{
  "model": "image captioner",
  "dataset": "simulated telescope pictures of galaxies",
  "train_examples": 195000,
  "image_size": 64,
  "crop_scale_min": 1,
  "horizontal_flip": false,
  "translate": 0.06,
  "tokenizer": "word",
  "vocab_size": 28,
  "encoder_arch": "vit",
  "encoder_norm": "rmsnorm",
  "encoder_norm_position": "pre",
  "encoder_activation": "gelu",
  "encoder_mlp_ratio": 4,
  "encoder_head_dim": 48,
  "encoder_fused_qkv": false,
  "encoder_bias": "all",
  "encoder_qk_norm": false,
  "encoder_parallel_block": false,
  "encoder_inner_norm": false,
  "encoder_moe": "top_k",
  "encoder_num_experts": 4,
  "encoder_moe_every": 2,
  "encoder_expert_mlp_ratio": 0.5,
  "encoder_experts_per_token": 2,
  "encoder_shared_expert": false,
  "encoder_patch_size": [8, 8],
  "encoder_conv_stem": false,
  "encoder_layers": 6,
  "encoder_width": 256,
  "encoder_positions": "rope",
  "fusion": "cross_attention",
  "decoder_width": 128,
  "decoder_layers": 6,
  "decoder_norm": "layernorm",
  "decoder_norm_position": "pre",
  "decoder_activation": "gelu",
  "decoder_mlp_ratio": 4,
  "decoder_head_dim": 64,
  "decoder_fused_qkv": true,
  "decoder_bias": "all",
  "decoder_qk_norm": false,
  "decoder_parallel_block": false,
  "decoder_inner_norm": false,
  "decoder_positions": "learned",
  "decoder_cross_attention_every": 1,
  "decoder_tie_embeddings": true,
  "residual_init": "none",
  "optimizer": "adamw",
  "learning_rate": 0.0014,
  "beta1": 0.85,
  "beta2": 0.999,
  "eps": 1e-10,
  "max_grad_norm": 5.0,
  "ema_decay": 0.995,
  "max_steps": 12600,
  "batch_size": 128,
  "epochs": 8.3,
  "lr_schedule": "constant",
  "warmup_steps": 2520,
  "weight_decay": 0.3
}
Rows from block 3 of the image encoder of a small image captioner, named by matrix and row number. Rows with one number within an expert belong to one neuron, the router's apart. Each number is 500 + 40 x the weight over its row's rms, rounded and kept within 0 to 999. All counts start at 0. Numbers have three digits each. After the name is the row's rms in percent of the matrix's.
Before each expert's rows are labels from the 100 images, of 14976, where the router gives the expert most weight on average: "strongest on" is what is common among them. Only what is clearly more common there than usual is listed. The data: simulated telescope pictures of galaxies. In brackets: how many of the 100, against the usual share in percent.
# router: router (encoder.blocks.3.mlp.router.weight, 4x256), inputs 86-171
# up: expert up (encoder.blocks.3.mlp.up, 4x128x256), inputs 86-171
# down: expert down (encoder.blocks.3.mlp.down, 4x256x128, transposed), outputs 86-171

# expert 2
strongest on: many stars (99 vs 35); bright star with spikes (96 vs 25.6); ring galaxy (48 vs 9.4); edge-on disc (32 vs 9.3)
router.2 099:498581502497450481534474523555526513453570510523478412547475499480575553465504566554511496446446443433523473523460520506564540503526461432449508524503481545465530520499468480540492449519506558497520443513509543441502524534424417440478528489546470481507452414
up.0 072:527492511522452556522496516538508513476439428484510530547469491504485440534519498499468489468501532516487603524528470517491452480455467557542440483450447517447500421466460498448461537439492443562441449535538470538391562460565559507474542499417526447517472514
down.0 055:500518500499549569461512510473483562470523478530437449543504461524522472553454510467487528471434513487479519556498491532523535483520521524523542485522465438534474369522483499469478462488480561495565541427553502540512585420484515448524492476512538443488467462
up.1 066:500486493528506525534548496487448499514460442498474503460499492455499448527495509470430573487514511484514660501589504491474442464471485536498507562453440519529477434416493469516483508432490507512488498510492422465473465485533487521471504447470546498549493550
down.1 050:556529484523447466457522463572476559479511516491429550553540481548537508465488511479539456502425471470517572593482439534520493451479465510504503446526471443577536463518488503524476432530438513465525464457553553514440563476481527518493539531490571469460562437

# expert 3
strongest on: ring galaxy (31 vs 9.4); merging pair (30 vs 8.9)
router.3 111:500494477470472522510444490561606455483453466534518593534481468515493473498438615481472531479535493519471497541470496457495533479559463543493456518433537476470571475442455458502489506455518524534495509502537467541487490484553540555456519461490551399532489511
up.0 089:604497536499524468535507519502523538429493437521534567488498426457488462506473443510445543465480498530516613495513505530543431498509486530498490537421390541456503481496524519460491551443492525470440515561540462513461496473538501478490540487483521436552477466
down.0 066:463483479501523323448508479499447489526510559513502465476508508538473526515543511475518456536482539477483655528507457506488498526449514481541535442532529479556507662525519475511489500523471439514531494509516540484515554501506491572513506512526518574437535555
up.1 155:548447477545504503506458478525524488453514514552536557434462428528480461578456501501445548476500573500470554559579542482480502519530505575493470540454467472486441483458510505426536543436461507518428471532552451563456562425575450508444482443512550455523474533
down.1 153:549513442527452402534514542533470495493489461508477510601541579510533521448585529484499465464562440440462509492469485497514512529500515482513492527535452497487499604457523479519474474523487522498469473447509510438483566524477512453561519515449456481531436474

# expert 1
strongest on: round elliptical (90 vs 8.9)
router.1 117:487452507523528485492549488424410535571483516463493479467520534483459476524553326470503470540502542511502496455520492527472410533457543508523511489558458498547452524537562538481483525528460463496494505487469491489514513504519557503532482531459477585472519565
up.0 054:504531528547542560430499523538547462495484497484478508467518467518490428551430541500473540492540595489493542500512457515448592460485505585539513446433568448482499450479422494439536581439528480539474531578501510605445445432555475496496483458521510464550535545
down.0 057:468476547503509508481513509509496487479560524484498512423519533511500513512546527584493525466464522477506602460518536483556505532556489550489493484505492510486427449526528524524469516521539562483463479512458495490514437583464456473478394484513506552512510519
up.1 089:423530463475437517485503533515544512508501532475547461540492427568537549469491572477577482506517538498506539528465432549515503443398492508484549475436552570525573447487469465534512539559505425504506520497514555497543491452493512557493586578531529479490519492
down.1 074:524459462495542472508510506526510506466587513523488543448519511500460552452516504554509506462488498515481562497500551512588526565542577476482535481509463538531443435469565569467467535515545569487435493522462496517494508553458544444497458529498469517498499476

# expert 0
strongest on: small (85 vs 23.9); edge-on disc (67 vs 9.3)
router.0 065:567523529492544513492489505567471498419532461513473496500496503544545543482512522551483577516478423511545544451524506492590482455449472504511549512459498559452498471520477512500485536476580490459493538515475484512489425494493373496502500506576490528487497452
up.0 050:492534523485447562414529541507511523518450474496511501528527463520514485506447564410534462469481462494491548521522432526503492454451496504498496426479507505501510416512485466532497494503482473454521544442561517550457502475491526524481511534477576473563496473
down.0 052:479469479502535586579518447454415486512516518539448428449477479443491521516514489514437518504466465504495531497444571435518463536536524498466541618548487477519495334499571483506451471500468555490517452481447431468543491530567445504512532440555524500488471515
up.1 119:505541498448416566569503480515519465470490455532523443536438495467573470575473574472447560505486508472537511547468482453490495446494469529471535552474492504433549434497492438498480499449449501540444458500570458460515525443508428542478528441488569461576442481
down.1 112:478508469522552495438537438491452456591518552557513486444532500509496540490447542520510505541513492481500490436532543463467553537532532484524522508456555398553524470396472489483495480551513493542543507454483473525554502513495548486563434491605510471432503535